config.toml
horizontal_flip = true
translate = 0.06
decoder_layers = 8
beta2 = 0.95
Rows from block 14 of the image encoder, named by matrix and row number. Each number is 128 + 24 x the weight over its row's rms, rounded and kept within 0 to 255. All counts start at 0. Numbers have three digits each. After the name is the row's rms in percent of the matrix's.
# convs0: reduce pointwise conv (encoder.blocks.14.convs.0.weight, 384x768x1x1), inputs 539-615
convs0.61 099:129130129178124103128131136125099118127124087123128126134074123085117127113128117126128149122128128130124127057143132121130127118113126127126092172128131128121072112128142128128137118125116145121120129128115140123124128112122124156
convs0.62 096:114129111128129132141129129116147132128132161134104129131156128131128137128107128128134129138111129126134130130126125146130128072127128128130128131123128162129132130128127143082101142143119131140126128125129129100128128128132127106
convs0.63 116:118128103123128130128129129110129122127128150128105128120153128132129128126021129127129129131098128113129128128124128128128122104128124112129129123087127129128183127128124129061086129133127106127125128126126129096071124129128118097
convs0.64 095:137129129132128158129128165166147181128190145129089132130124168122153195129102137167163127163129125162143139129134133188111130111182165128128135149095117175129128126157146133085128147166136101128129147180166130180124123130160136112
convs0.65 100:123122128155127126124136120129113114135123077112120115120087124092127121128116113127118121126127121129127111055123125125129124093119114125125046134117135114130046127158129128126157128107127121116092128122123125168112129100120128166
convs0.66 089:102133128128127127127128137104126139111139127128119172146131126162135128127060200139133128167118128127189128127087123142128143122127130128165130128099128184181112191084128146057122164162130125084127132128140129125121120134127128128
convs0.67 095:140131130129135155128128165169152177128211142133114143128130172128154174136115142156152128165138131161144130129132137192127138114183162123129143151120123162129128128167161136101129138158139106136134151182155140169131128136138139123
convs0.68 091:111154128130121110075130129079112128043124128129127130131126092206156128130115152137127124130126124127149108080077116138135158128107121129132127126128129129148127178000117130106110129129130127105129128130128128102119129179124128129
convs0.69 092:127136133113128128129129134083138142090128147128128131128133074128127128103131128122132129128136129129128105094128127129129132109082112105139128126149129126135135128083037128140122125128128124128129125128137114109128130128107076076
convs0.70 095:126131130129128159126129172162154182126177133131090139121127159129164186135106138187162129167130128159159128128140138219128138109184168121128144161112120176131128124163152140098128163162141101128131144191149136178124124139169145122
convs0.71 110:127119118203128093124144162128105123129123080123128120129075116103128126124137096128126128122136147144126135099127133128107126120125130125112072157127118127128071118122126126128131120126129128126118129126125137127126127101128125135
convs0.72 127:129124111133123110123100046128087095128024109125118030116124123128128119127123119128050127088123128128110130125128114013126128128117094132095119120124128117116117128124117103147140128090128127125116128127101118081127127128100128136
convs0.73 097:129128133168158145148131153163153145153180127133107167125105186118130127164084136133147128159128138145131131132119124146128131106139184129139124140113130151155117129188220143123125141158128088134129133125142141185115128129170162130
convs0.74 091:136131130139134147140128156145143178128153127129074134126128162129162160139110136224168128188128126155181128130119130194128133111179148131130133145106111197128127128162151150105128198169160099128129135172135144158111117134158142125
convs0.75 108:130126129145125120128101044130117098131028119120128049128129120128128122135126127127038126082127128128111128112129116066129130128113083137106128128123130115107120129127110096145180128081131128125119130122119126104124129128095131158
convs0.76 095:145130129143128149128128154158144149127141125129080147125126148130168154134122134213154128174128127154179127128126155204128134114169146126128128161130111178129124128170149149110128193163143110129129139180135157166117102139154140128
convs0.77 090:125148130131095123103119111041128108091106129129128122123127085146129127124128129129123089128128108123130072085128119129147140126085113123130136128128129128128123129080122128097096128129129128124130128127103121123128131129099118129
convs0.78 102:126128130184130127125132158128121125130123081128128127128097105101111127127145122100126127080155128137107128068128130116123129128126123115127079142128128105121094118120129101128137105118127128127122136127122135129127130119126127154
convs0.79 107:128122102208116105125134162128110124129123068128123121132074116110127128118128104120124144111126127128124133108128134127127116125114126126120083173127131126103087116126151127128129117126127128122114130127127131130124133112126120142
convs0.80 093:125106063182127119127128141119112124127121107123130125126070120095110142111136116128125173119179127126120127087131155121095119126129129126114095163145110124128095116127131120128135109121120129113125128136125155116129128114129105159
convs0.81 119:128121122145124108124095050136072106131036119126124042123128126128128123127125118128053128089125129130100135125128127031127117128118068133103111127126129121097126128120118109128156128100128126127115130115105102102127128128110128143
convs0.82 097:127131125191123112128139145127095128131124072129129115130070117102126132121134102103123134118138128124128126090129141117120127128093128129123098174129130117115069125129136130128137108115117129114117129129128148128127131112128126171
convs0.83 103:131087113211126116125132141135111112131120084116125126132061125102125128119120122126126138123125125135126118055128131127106113100126123123119086138117139124111048118126137125120126124122123117128111129126121177135117133116128128142
convs0.84 114:128113121197129109125136153123086123128124078125127121130099124107123126127127107128125124097127141128112130101126128128130129119119125110112079151125125125122085126116125126128128126114128127128110142126125128131125129112128127137
convs0.85 092:127100114160129127129137137115121144128126129128127112128062111092128143125138114104127166118164112115122129095131192117093105128131136129128120206184121124128119108128134126128147106121121131113128128141132179111130131116138124168
convs0.86 102:127108099170128120128134154120099124114122074128130127127053127091113136118155113120116142124156128126124128097130143123103108127123129126101110179136120125117077114126130123128130110120122128120128148134126168118128128118128119146
convs0.87 091:126121123127128142128128164141138166118192126122075127104112143114154178131093132194164127189127125149165126133123128197108124100176153127128141144097112198123116119143136128083127179160151077128128158173156128167106116130152132094
convs0.88 092:127123118121128141128124170128132161111192126124062119092110132111156180130095130204162127159125125153166126143128128197117128096192164128119131128085103200126110116147126129084116188163139068120129145191137128161081110131159129101
convs0.89 090:127129129105099126128132136093131135031128150128125129108130053128128120098129127128131132128096128103128111044128118128128128123098109108135116117134132128129135128015098128132108128128128129128128124127128111088130133128124039105
convs0.90 090:128120128188127138132137144157134127142141099104092131103115124103125126126105127131127152142121141137127129104115117138128123101128158125125074122115125140127039126163188132110128137141123092115109133123124133146084131099130127162
convs0.91 101:127116098189132116118137156137124128129122099123128126129065117090118128123135100108126131115158128153109125083128129122094115133125121125093089152127134115131094093123128104128129096118125126129128129127127137133126132109128126158
convs0.92 095:127124116154129128129138133107111144130126135127130117127048120107123144120132124109128171127156119113123130102130193115122117128136130130127124213195120123128105114128130128127160107123115131109127128144128178113130130116137121150
convs0.93 099:151132132129134141135128163158169164126201146129108134140142155126129162140111158129167126129139128150143128128135137162125146114154152127130156146107125175130129130150169131119134131188134110130130132168173144175133127140144136095
convs0.94 104:117142127126129134132128129112135131128145152144110131125144128135129131147012163127131127137108130121133130130124111139127128117131129128128135130063124130141174130125128137013107130131118109136134128126129130114128125129135129108
convs0.95 089:125128129126132145128142174140142178121189127128071135116128152124179163132089133193167127194128126154177127133121128228120129108204162121130144135088112191128124122160145138077128179169149079128130152179143129162113121129161142126
convs0.96 083:097132132116158136137188144128138169140144128128131177124164133124129162132142130129128136151129127129202133155139141165127129141134146129137138185127136128163130135134141150128136176130131143123136164152140172132156151129176134136
convs0.97 089:168133128115099128128057110130129130127110127128037129170128128128128118130117115126117076128118037166125078126126101089130123091134139120116112122105113125129124124138126128128099128127119128128079158123139128131118112128122130128
convs0.98 100:144128114077114128072072072129098126127071128128127071140126107119118126133129099115109125095132117159101124118148075057141125127125099083106123130125131120130128102127107103128071119106101130108128163118122068142131155106103128128
convs0.99 084:114161132162142131137220128127149127133165127129130167134143130128153137149128131139127126191111126126224124164128134224129128130129197130148144149128134162154121171138136210128129202142129122110129146137126180128124132130162132128
convs0.100 103:143130127070098151091058066139117128127073127128128107139125117122124124129128114120092126052130120181089101108158114071130124128126125087116114152128128115128128105142125077128090118105114129132133175122107082151133136123098129131
convs0.101 111:136141125072117133125076070117125127099072127143105111135107118126118124129143106115111123104126056167100127127142100076165128123127119117090125125126129119093125107126128110128095113102118148130127224122108084129150129117126128114
convs0.102 083:111155128184139128129228128128145127133153127131125152129145128128145137139128130142127126188108126125221124174127142226129127130128176130144142136129136160153122177136143218128138193144129111118132158132126175128119135130155131129
convs0.103 109:138130119061095138054054098156127130127106117138117124141126116126127126131128111126103128111130112175113099108159082045140128128118090055099120132128128116122117113141126119128076125120120127130136233121117096141137139124095130128
convs0.104 082:126153129163152130138222152127149128130163127129120157134154129129146136151124131150127126171119126127220123159127147237128125130129187131163139149128129154153122163135131219128129188145129120106128152132126176129120129131156134129
convs0.105 097:165133139129091132128092128134128134132131127130030120160129128128128117132079120122128108128118084158127114121126128128129128052133164121126075128084069126128123123154136128128117128128122118119088153124137135139042110123121133125
convs0.106 113:114138129043111129109128089086128122104049128127128079093115114128119128139136127123126116106128056124097111128149070095156128127121122132106135128128130129110118129122115086124069116113128136128127216120072083096129140130128137124
convs0.107 087:175130128127076128123046123142118128128118128129128128188122125124123117131128108121122090076130117177063117097126130073153127120139128127125096149107121110128128121161121082128074100071109130133125181121129096144129125122058130129
convs0.108 087:108156128181147131132236128128142128134152127131127160128153128128146144153128130136127126209115126127232124173129127210129127129128175129164141149129137167148119164136129226128136198145129121116130147140126162128123133130163138128
convs0.109 085:128137129128164138129195140145146169137142146161153156128149138123129174153148129129127150142134128128183132164177124197128129150139178128133143181145152128144130129150144165135127143128129156127160178153135162142164155128135146136
convs0.110 102:125161187121092130098128137128133132129127117138161139135133114143129154127147129129127128134145127144134128022150127127166176171107125119140088181128128125130136128135140128128135128131141164150170219145134127137151135132072155156
convs0.111 085:111142141174139129132235134127143128136149127131121154128142130128141140143128131139127126205106126125239123162128127214128126130128192130165142162129136157164126165137128229128142192143129122116128154136127171128122134130155131129
convs0.112 114:142131117061113146090070082141108128127080123128126104131126121127128126129128113125086126081128105168116107114156072064131111127127126080101114139128128120128125117147124116128078127119120128129112155126107068133129138126093129128
convs0.113 104:158127124092113147119062074141132128127082127129068100144125128126125125129133110123110111123127025162118105127136108052134121115128135117096127139120128120128120115149114120129082124119121131115100129127129081129137128120104129128
convs0.114 077:113128128189172127128205154128136131128149116127142137123130128127128138129130128137127177141132172129177138166128185157123119145127169128129135202136141142142124143125124150128129168140128133118135180128128188136131155128150129131
convs0.115 111:133131124086094128078062070129127127123059129128128067131126102128126124133132111119088127091129111173113108100152093050163128128116123108096113143128128119123128114132123118128080122116119129130131170117099091136134134123085129128
convs0.116 102:170153130039067134142067104128126128126095127151102110172106129126125124130128113116125123102128067166110092091128083086169127120128105119114106128126126120113128116140128125125090119117116133138133219125117093140135127121103129130
convs0.117 083:100150143146145140128211141131155137136146121129140167129131131129130148143150131131128124165128127126201139164128137228129128130130169130141136185128139131169123162133123179131129158128128155118128177141136146141157136130139138131
convs0.118 081:127129130129161137128199140140154171133135127137153143126150132124129144153144130130128150129136139128177132152134147163127127155131169128130135194138145128133129136130149138134138145128130148124151185131133180146170156132135140139
convs0.119 082:128144129128164136127210137149146160144136133158142156127158136126129161156138129128126148133132128128181134162151147193129130152130167127137136180135147128145133148153152161139129144128129141128163169152132165144149156128140137138
convs0.120 082:076138143189165132128210150140141134129138121138133148124135131128128166132149128129128153142134130128202129142149143213127126134129184128136135173140137128158124141133144180139129144128125159124144140145131172149165153128131133131
convs0.121 094:157132128128125129128097128128127133129131124129000120154129128128128104132070120122128115128082080153125128122115128131128115055142158127128096123087039127129121121139128128129127128128123123128061132124140139139043083124128132129
convs0.122 085:094150140186137128132238139127144128138142127130122157129143128129141148152127132142127126185126126127228123157128131236129128130128187130172141150128129148170122179136128226128139183140129124115128165142127165129125129132144141129
convs0.123 102:170132126083109133123055089136130128127081128130061097158126128124125118130128111123100103120122015165115096127127110074134104119132131121108127132119128121129128116136127121128081126119117132124125133122142099130128128120107130127
convs0.124 090:150135130135108138128083128123133138127129125132073114146129128128128109131096118121124086128127055152125097122123128126133129068146177126125085127104031128128126121148137128128123128125117128128113151124143139131079098121120131129
convs0.125 097:128130127095097130076109122129125127125103127128125098132116101117118126131128113121076123058130084160080086115164085112140124128121127088094100140121128106132114092128119077124098113071101129126132220126059115144137128119121131128
convs0.126 101:149129128093090147096067060145125127127086127134128086142126122123123124128130104117114121056129112170103121108156099067146128128126130103099118135128128115128119107150120087128070115107115129124129178124081089140138143120090128132
convs0.127 081:114149130168145127127212138141130132133141126145125142128164128128129173143127129128125161159128124124219126155150128221130130135128190128143135149136138132139129151140153203126144156130128127126154158150127191130127150130138132132
convs0.128 088:117148129158142134135212130128152133133146127129128175139157130128158142142128130146128126172124126128206124147128139201128128129129173132161137166128129153171127162143135196128136176136129126113128152139128179129125128130149132128
convs0.129 103:149128127065109150057091078155127127134069123128109113157106108124122123123128113125085126099131080168088094122162127109134128128127125032104117144127128105128109114136112094128104119094121129129129221116128101135141133121106110136
convs0.130 109:152129120077114157114060099147126127127101127128121100143122118125128127129134115126095126084128105170120105117155094076133125118127127085110117153127128118131112126143104118134067128125121128110101153127125072129134134126099129129
convs0.131 090:148135156131077129128096128128128137131131125129006118148129128128128110131090123124128096128089049155128095120115128126135129068132179120128082124096069128129122128145130128128113128128124108117108151124136131139057105125104131133
convs0.132 088:128147134156139129131224128130145130143145126141123180128158128128158153138123130142127125168113126128207123155133128208128126130128180130147134139128132156171124156154140196128133172138129121126134145151127180129118133130153131128
convs0.133 121:130128106092107128094079103136127128127079127137119072128124105128128127130130120128064127117128093147122103110165090088130128128102127104092108128127128120118111125135126127131090128126128128129127195124085101078134143128112129128
convs0.134 099:158134129129097129134121128128128131131131126128000119158129128128128119131102122124129124129083075150128104124125128124129128070138168121128074123097106128129120125133134128128107128128120108111068136125142130135054116127103131128
convs0.135 089:118138141151133132134219130127146128141143126129120180131161129128148150134128131145127126168118125127201123152135134196128125129128170130155137167128129153164127146149132184128147183137129122096128155162127183128119128130158130127
convs0.136 093:146141139111096174128084127131135126128128119128125128157122127125107122128125104122130101029128124190038119095145128092142128125147131103129101130104125104139126115157128060110135072082092129133131155123127120188129128127078127142
convs0.137 087:105155139179153137128224153129153132131142119128131155132135129129129137171142129129128128165127126127210130151127150220129129130128158128152133170137132130162123170138124191133130158128129154115127170131130160154154133129141144131
convs0.138 082:106156131180132127131230128127137127148143127130124163133146128129148139141127131133127126184109126120233123156127133216129127131127175130143147141128140149157122174135135204128152182135129120122127145132126175128120134132149132129
convs0.139 097:161132127104112129127064088138128129127113128130000128153128128127127121130107116126121090128108024165123079127128105086129121091135133119122112126091111124129125123134126128128094127126119128127068147125139101129123128127119130128
convs0.140 091:153130129090096170127049118139122127128119127129128128154122125114113120129128102116122111037131105180055120106157118079138128128140127107118120136117128105143128113158128044117106091062099131133133165121129103172131128117085128138
convs0.141 096:152128127096099142103065073147126127127110127132128095152115107122120123129139102118114128066135125179092127110155124103133127128126131102104116155127128107129119108147106086128060114105112130109131182123095103141147134122101129131
convs0.142 084:123140130126134134129180128129152158130131139168149173123159131129130138154164131131129121133133127128174128152142121161135129158131156128145132181131160129190133129133129143142128131129131182120158138158133128143184169134135129151
convs0.143 105:144132123085096135079070099144128127127061101128125110141127115127127124129128113125075121092129107188110100106168070043132129128126126093114109137125128116128124120144120110128090127118119128129128164120110076131128140127072130128
convs0.144 103:122129130135214100146159131108101129133128128058106130125124129109124120139122130137130125125115127116133118215095103152125129093129111144135171129116126148137083131055129128126117132130128127121126140097124128093123127135189129122
convs0.145 099:139131126142180141146185174147196133128188127128128137130123157123131133130152128140128169169128152131180128188132140206118118123143163128137127145149128169133123128141129164165126175165128127128128154134128182130130147130221111126
convs0.146 091:140132127148184133138175177136161129128195126123124132125117156120131134130131125137130181182126156129155128185128163171112109113137159118140127144143122164132116131128131152180123163164124122123123142132129180130126132131206110120
convs0.147 089:097129128136188109137135116099128130121107126077114117100081109129131130151123141137118128134103123123138105215095118144122146101118081143148206140114125154141097151092130134113113139129127126124127133125132108110123128160176138114
convs0.148 099:117122117130182104136122077101107118102092107088119078108088130127128130140129127137081113087116103128116094184111111126125129090122062126125185141124122131126078130108121104128089130106128129112084129130091084104128126144142128098
convs0.149 096:128124129132216128137147128128125142130126117059113129128104130119124127148116136129115108128120128115137122252103119138111127093130112154133180131110124136132090129094127129128128130105128123126121139114129128119121126129200145128
convs0.150 121:128102115140179120130126103122108101099096101068118051128131129122124129111128085130079126045125120126084102133128126127078116072123068111120131129128119126111109117122123083128112121095128129102083127129069128079129127128133084116
convs0.151 094:126117121129197126134134128126101135129118083048096120119092130097119122148115128129117118115118128115129092255112127128086120072138115145128170132122119136127091128035086124127123128107128111126105132109129128116111122128151146115
convs0.152 102:142124133123071128127076126173116118145123145219130131127176125126130130123113119129119125117107111130115127112158128114136132156116136128128100126094109123096144125224137124094117131122126115170139143164121121139110127129115128162
convs0.153 098:122125129138206112132154128112088128131123128039105129127114131103124119137123129131110112124114128111135126234105108136106128088128104143133185129115126138133096129074128130126125130108128116119120137101130130111122127133201132128
convs0.154 097:142131124145183139143187174153178136128192129132128139133121159121129139130146128139128177168127152129168128185133131208119112126143174123128127146145127159129125123136138164155124168162123122128128148141128177131129156130215108125
convs0.155 095:126129126112097137050106110184134120148105146255128137129128124123129127128072129132124121129104122138130121121128150144127127123126170128120099128105126129138155127234136128082129130121128124179166127134099123142124126128111129129
convs0.156 096:128131125130180137145181180144197130130207128128129136128124150122131133130157128140127170168127152130171128181129167200117113128139168129134127148151128178131125129139131169170127176165128128122125151136128179128130150130197108128
convs0.157 103:120128129137217115144163123117120133131129119086115128125108129113121130154119133131111123125115129118140128224100098140123129099128111156133180118114127148135086129075129129127115130116128122126124158078117125112122127130206146128
convs0.158 097:129113129128190128129126129127128126127122124086089128127103113101123114131123129129118108121119131121126125255072127160091128084137121131119165128119120128119082128077128122125128128127127104126128130105125127128123106130190132127
convs0.159 117:112126125139150119126124063110112113101037128095117058105109125128128128141128129131082117100120117123128085149124094128143130108101067130127154132120124131128104135129128128126119129121129128134077131120063070094128126142132133122
convs0.160 087:108129124144221108142128120100112127119096127082118114121072122129131119143118130131094124118122123122134106214093114143118147113129087130142212119113128135143054145099122131125103132117128127107126128124128119128121127145202128115
convs0.161 098:133122128137126121135126071106053127109069123089092018129130115129128128130124128127084126076119127122077128130127119067129136117128028128103133135122124128111097136092123098128129114087127125098121144111128120080117125130128121118
convs0.162 093:133133118132186139144165181152166136128204127123128134126114164112130140131144126132127197168137163134146127180130160168114105107135155112129125154162122139131111117131131140184118149161123127127119144140130176136129132131207114120
convs0.163 112:123109103152180107122127070123110120089072126085126035126119131128127116129128101128097119078126127127096129130116121126074122088119066097128130116124128120122112128097119085129119127116128132120073128090105119098128117129129124114
convs0.164 096:130132123128179135146191199137170130126189127128127141131123142125131134130153128132131177163125153129161129173129157189122121119137162124142125150161127169129122129128131168165121175169123128127128154135129188133128147131227108123
convs0.165 100:133131124128181140141165187152198141129221128122127138129121157116130134130150129137127179159133153129161128179132168213116109122139172122133127152156127159129121121140131153163127167159126126126121150139130185131128142131197110126
convs0.166 099:128123128131196105136135128090092127121110128036104123126087119115128109141125138134102118124116129109142119228104099135112131093131066147134180134119125145131094137059121133122115132097127124113107151078125098105121126139185128125
convs0.167 097:114118128133199120133142132128095127124118070075111118108109128096111129135129129129115127117126128122120102239122129130120118066129122135128200134137116133128093128097120108136118129110127129108092128129127128107128125128143129114
convs0.168 101:124116130137205102131149127109093124126126103056113128128104126113128125134121138133125108126122128112139113246113118133097118099121114138132194131119127138130082128066106129128127129103128125118120133107128123111122127134194132128
convs0.169 100:137131127129178141144190195148180139128188126128128146132128151126131135130145128136133171159126152132172127180130150211121120121140169125143128148150128165135124130146129182159126173163124126127128151139128184131129147130226115127
convs0.170 103:129122128131186111135152120097117125124124094047108129128124129116128128134118137137119121129109127110140111242114098141121130100129101144130197126117125149129076128048125131121119134096128123121117132087107128093119126135184128123
convs0.171 099:133131127131174135147191186135166131127186127129128146130124142128130134130141128134139164155124156133169129180133146213122128120138164122152125147144127172130122130128133173155123176167123122128128153132129186129129137130226114121
convs0.172 098:135131128127177141143196187146178141128193128128128150129129149127131136130141128136128169161127151133171128183132140211122121126139163128149128145141128166131128130144129170159126173162125122127128152141128184129129148130213115127
convs0.173 095:128116129132194127137134130091118128128120128034104128128086128121128117149119136128105114114113129113141107213104103129119130080131079147132174133108125142129081131076114129120114131100128109116114155092124103124115125134180140127
convs0.174 093:128132128128182137147164158152146137131181110127128130128125163112133143131150129130126176129125150129151129184129146160110122114140155123147127150168127161138112128138135139184127168163126124113122141139129178129129128131198129126
convs0.175 098:128132124131182137143179187147193134128202126128128135128119149116131131131151128139127170183127153130175129180129159217118114119140165125129125144144128175130122127135130170165125177168126128124127151134128180130130143131204109122
convs0.176 099:126126129128193114129134128091125118123125120034098127123092126124128118141121139131098103109105119115133112222111105127122131105128082136130195131106125140128074135058111128121115130093127122114119145087119109117119125139179129124
convs0.177 098:125121129128208107133140121096101126127122119041102128124086129121127116152123133130098106111112126116131106220111096128110128081132071143128193130111124138128080130064127129126109129083128114099120157100115107111119125134178143126
convs0.178 099:123119128130211104134132130101111134128118129032101116127104126114125114150117129128099112113107128114139098209111097132105131090131072150130174121109124141129088129071128129118109132098127104127114151089113103106114126135183139125
convs0.179 092:063124122134215114154124128114087127103124127038116110105126136126125124134126128133128112106116125167129100211099124128110128103130097137130198121105124138126114138045094122128095130128129127105113128128129129125122119130180131126
convs0.180 100:129124128130206106133141112099115121120109097082118126128113129120124131141123133135111116107112128115137118241109111137106129089126111141128207116119126143128080128063124129128112131103128125120123134107125112102122125137193129126
convs0.181 109:091125123148167112122122079098118104094068127075112079076080116135129131128134128132099122106126128124128112151117112127128137085108059128127184143127123130128097133125125128128119129127129136126063130131110088118133125147129120101
convs0.182 105:122129130138230106144144117120108123131131109071104129129127132121122125128128129130128121121117129122131123190095110160120129080133096137131171121121125135131084131077128124131128131128128128113119148090122128102127121130178129129
convs0.183 101:140131127127178144143192184147183139128184128129128148130128139127129132130140128133128162156126151134177130176134140203123127124138165125148125150142128171137127130143130169153124179165123121128128154132128183129130136130230113123
convs0.184 106:134129116100084135126075100142128128128113132194121122135127128129131128130063129132116105127111088128127108111128137115130114123127161103100113126090122129124153130216128129019116134128129106130124122138107108144119127129109129128
convs0.185 099:140131127129176135148195187136171130128186127130128138130125135127130132130145128135131161149124155136176130183133141209120128122136169125140125151139128181137122129128132168157124182167124122129128156130129182131130140130229107121
convs0.186 113:134120097127079125104104138173127107143127174195116123127108129126129127128056124128157131127128139128128138112124138120127099128112154111065104083116128128116135124187148133054128128134128106151131124127124127131104127127120128128
convs0.187 091:128111120132177128128127122124109134128121100079115128116106127126128113134117134133114103128125129101134115255121128132127129119130114153134192133128124137128092128068125128128119131093123104126128129107128125115115126134171129119
convs0.188 096:128121129131236107160161142122108129130128087076118128129114130098128132131128140129130121128128136127145127255106126150116099117129128148128213104126128145128090128085118128136128128128134128121110131130130130125128128128218136126
convs0.189 102:127117128128187106135129126104115124119108113055113126128108129125128129138125130135107107123117128121130120207116101131122129092128098147128199128120124144128051128063125128127109131091128127113122155096113104112124125141181131126
convs0.190 097:133131127137180140146195179145176134128187128128129146131128151124130135130147128134126164179125153134196129189134143208122121124143163128146128143150128176136125129144130182163126181162124127128128158135128182129131148130236113124
convs0.191 099:102127128130212114130137119087089119119128125043093119109097119128128123138126146138115121128121124118136087217111112128110132093119091134129206130123124143129085131060125130121111134110128120093110130092127116094119126147176128123
convs0.192 087:127128123130175136141184194149139137128190116130116136119123132118132154129159131129120150148126136128211146196148146202121128128136189125128115128131128184134098128136129160159115213202125141123107172155129141123156129132224127124
convs0.193 086:127127123128176138130179190140136130126205115130119131105118130115132150132161129128124142145124135127198165195142136194117125131128173124128121134128128188133105128129129167146119216206124154125112189147128146123177129135214123124
convs0.194 099:129129107117072129126093086127114127127128102122054109125121127117128086116129101128125118127129087132119106099123034038131073129137128115110114116123128111111127092131114122132068128113100121124128183109129051131119128114100120126
convs0.195 110:144127178129128131107081005120117129134022128121126085164140125137138127124127128129078087128165114095126128107127131029124145141125071128140138128127129105140148139132108108128170127074165124105122089121130128122123128158074147158
convs0.196 081:141129113127176128142177173130130131127189128129125151125129146122143141132128130134118155206110153128183143199148163179128129121129149119128119127146127193135124129109153216142121185171119125128128159131139143124128127132207125115
convs0.197 094:129130118127174138147179187142142129124195130130115135116130133117131153132136142128123143161108132129203128173190151200125128117130184115123119148128125215129120128136158184128120215191112126128125182160129160132129127139227125117
convs0.198 092:131131117127176142150184177140144137125199138130115138120129138115132156131134143128120146157108134129192128187200149194125128117135184117123126155130127214130120128143148186128122222187115128115122182152129152127128127138219126119
convs0.199 097:130129120128168138143187190135139132128201124130108131117129129125137144131151128133126149137116135128186124165199169216128121103128181123127111151146128194145116129131142164128124201199113126127126170141129161124128129133207129118
convs0.200 111:127131122067116144089100048128128132127043117126132080126125100128128105131132118127096112124129089136124114081128085040154125133128074068101128134122139127098128109129108123131078128113126132126129209113092084125133154124082131126
convs0.201 093:094136165141143120127173128111131127140125131135137134129126055150128130138130126127134117093119107120135157045127120118145132156099130131154128160118154127150123150127152137125128128128135163112137127129127127127169195136119131128
convs0.202 104:138133111120086130128128119128117130128131128128083119128123127104128114127063113118128103129128120132117127118127087094133099128150136126117123122077128117100124098135128127132095122122106089131130174127137113156056128108128129128
convs0.203 117:128128114040125138125064038128103128128041105129133088128128120127127108128129112127072116092129106142113118100127076022134125134134115092092128128129131120103131102128120115130110127098120130129134190122098104135130147124083128128
convs0.204 085:128128116135176136149195181139134136127182123133123130120120144120129146138159129128120136128116138127215166193136140195120128130140180124128115126128129186136105129130129165157111220202126148125116180145130136121159129131217128124
convs0.205 111:126131103077109138092100052128115128122069099128135083120124106128128094129131118125100124106129118141111121065123100008167124135129076042094119127132136121093128106128129119131120128108126132131138211111082115133132149128056128124
convs0.206 101:128131118101091205102086087124126128122095117119135101128125101128115086128128107107107121095134118150073116049123128009136126139141087013100098170131132082101127093136122078130128114074112130134148255104099127153129128123051129128
convs0.207 105:128154129107128156105094110121122127118100122121129120124127096131128071128128127128120128128128128134128061090117111026195125131127072090111095128132144128048126112123129128128124128128128119130133255100105127133128136128080127123
convs0.208 092:128149130128054133128142133104127128130128128127132128138127102134070114129112119052128128129149132128128125079125108129178128128138128123128115118104131104146128129138129130131107124129104118129136255125131081150093128109107130164
convs0.209 117:128126110058118138122080063128120126128057115128132072128128115128128111128129111127094120103130108139113115102127077011146122133131111075084126133131130119096130106128119116131108128099123129132133193121072092129129147124079125128
convs0.210 112:110132127115112176082075112119128162123127109126143128120125084128128068121131128116117129127134130130112123011115128036143127138116053027128063174134136111093117105131135119130131125123127134130141255078128128159131123128060126128
convs0.211 092:132131120128172142157176179144146138127201145130111133117130136116133153134135136129122145162107129128199128186191141209125128122133176118125127152128127209129119129147134184128123210195113127127122186146129149127128129134217124118
convs0.212 093:129130119128170137151194186138143131127194132129114138121130130122136147131129142129126146167104132128220128180191146202126128128130178118126125150128128213133118133134151199128123228191119128124128176141129149131128135136224121124
convs0.213 093:129129118129168131143195187136130135127201128129117134122130131120138143129129151131125147185103137128219128182192150212126128125130180120128126144130128203134119133133154210128124203190120128117128168138129154127128134134223123123
convs0.214 113:096135126110130115073128069111128155078084129129141116094103072128128114136137126121118117109128094128117149094120118084135118135083083127120128138126144123116118114121130126129101127122127156114108170103113067123153147128122128114
convs0.215 107:090146139131098077128151134107102121141120133130093131086120096141124123128121116108128121129084106109129126052124082142151128130094131134134084115112143112135115122118133128088054126129128128101128213129117092128123153127103128130
convs0.216 084:128128124136168134146181184136135138128199116129125140110117131116131153135164129128122145138119139128225154189135154195126128129138187121128110128129128193137100128134128171151114222198128155125123181147129145123172129135219128125
convs0.217 117:128128107034128129123103067128118127128080114126132086128124121122127104123131111127102120114130116138120128116127045016132127134131099083084126128132131123111130111129100125133069127107121131128132161119100076128130162123096118123
convs0.218 089:128128115137170131136205183135133136128191127128112149124130139119141143128128143129129141172113137128243132169186152215124127128129181120133127141126128200143119139131157216128122201182123128119127158148130151127127133132211124122
convs0.219 088:130128114130171128142203173137129129127173128128114158123130143117143151128137137132122150219116146128217135179158164190125128120129160118134125130134127204137121132129153205129122179168119128127128162149136149124128128130206125121
convs0.220 102:095133107126087102124128118100095128124128123123056108092118112129128099113101112120122128128114094129125104054097096099131114128130129103108085117129128098105116102128128128107069122128119094128128219113122108138101128123090123115
convs0.221 091:136128105121077115124128117128115126126116128122124103126118114120120100129136083114122080109134125133104119074127071083133126128138128119096102119106128094117123084128101102140038124108094129130129190110125074128117138095093122128
convs0.222 108:123131119105108168109048062128123136125074117128134089125122117128127101128129116119099128077129124146085123060121118006145127135135096048105107149132128093096127091139129085131128113091118129131139244119101128149129128120051128126
convs0.223 096:134130119128165140162174181144143137127197151130110133123130134121135147132128135133124145162112129128199127170186138218123128118129177117128113148127123202134120130152138172128123204199114117127124184143129151135120129134213126119
convs0.224 087:127130119127163138156177195140142134123206128130116133113129128113130171130166142128119159172124135129195133186190150172125128116129181121122118158158124196133115128136157175136117194197109133124117187168127165128150128131216117115
convs0.225 102:121134127108130145095105129115126151113128130128145123123125064131128077135134121117111127122130129135102128000117126052142129129089035064128052166133131094121126110122143118131128118125127144143138248099130127160137128128037131119
convs0.226 093:144141123118104139084102087127126127136131117127123128131124127128128093128127113118125121128128117130122090083127081050157124128138125079127073122117130114109128094132123128129070123113113122082124255110103111133118128109085128128
convs0.227 087:138130113127170131135149186129137128122181124130115129109129129120134139132128134137121143153118131130192128185172157154126127108128164115123118148128123234128119128127155183128114231188126122128128183136129144137128126141224127108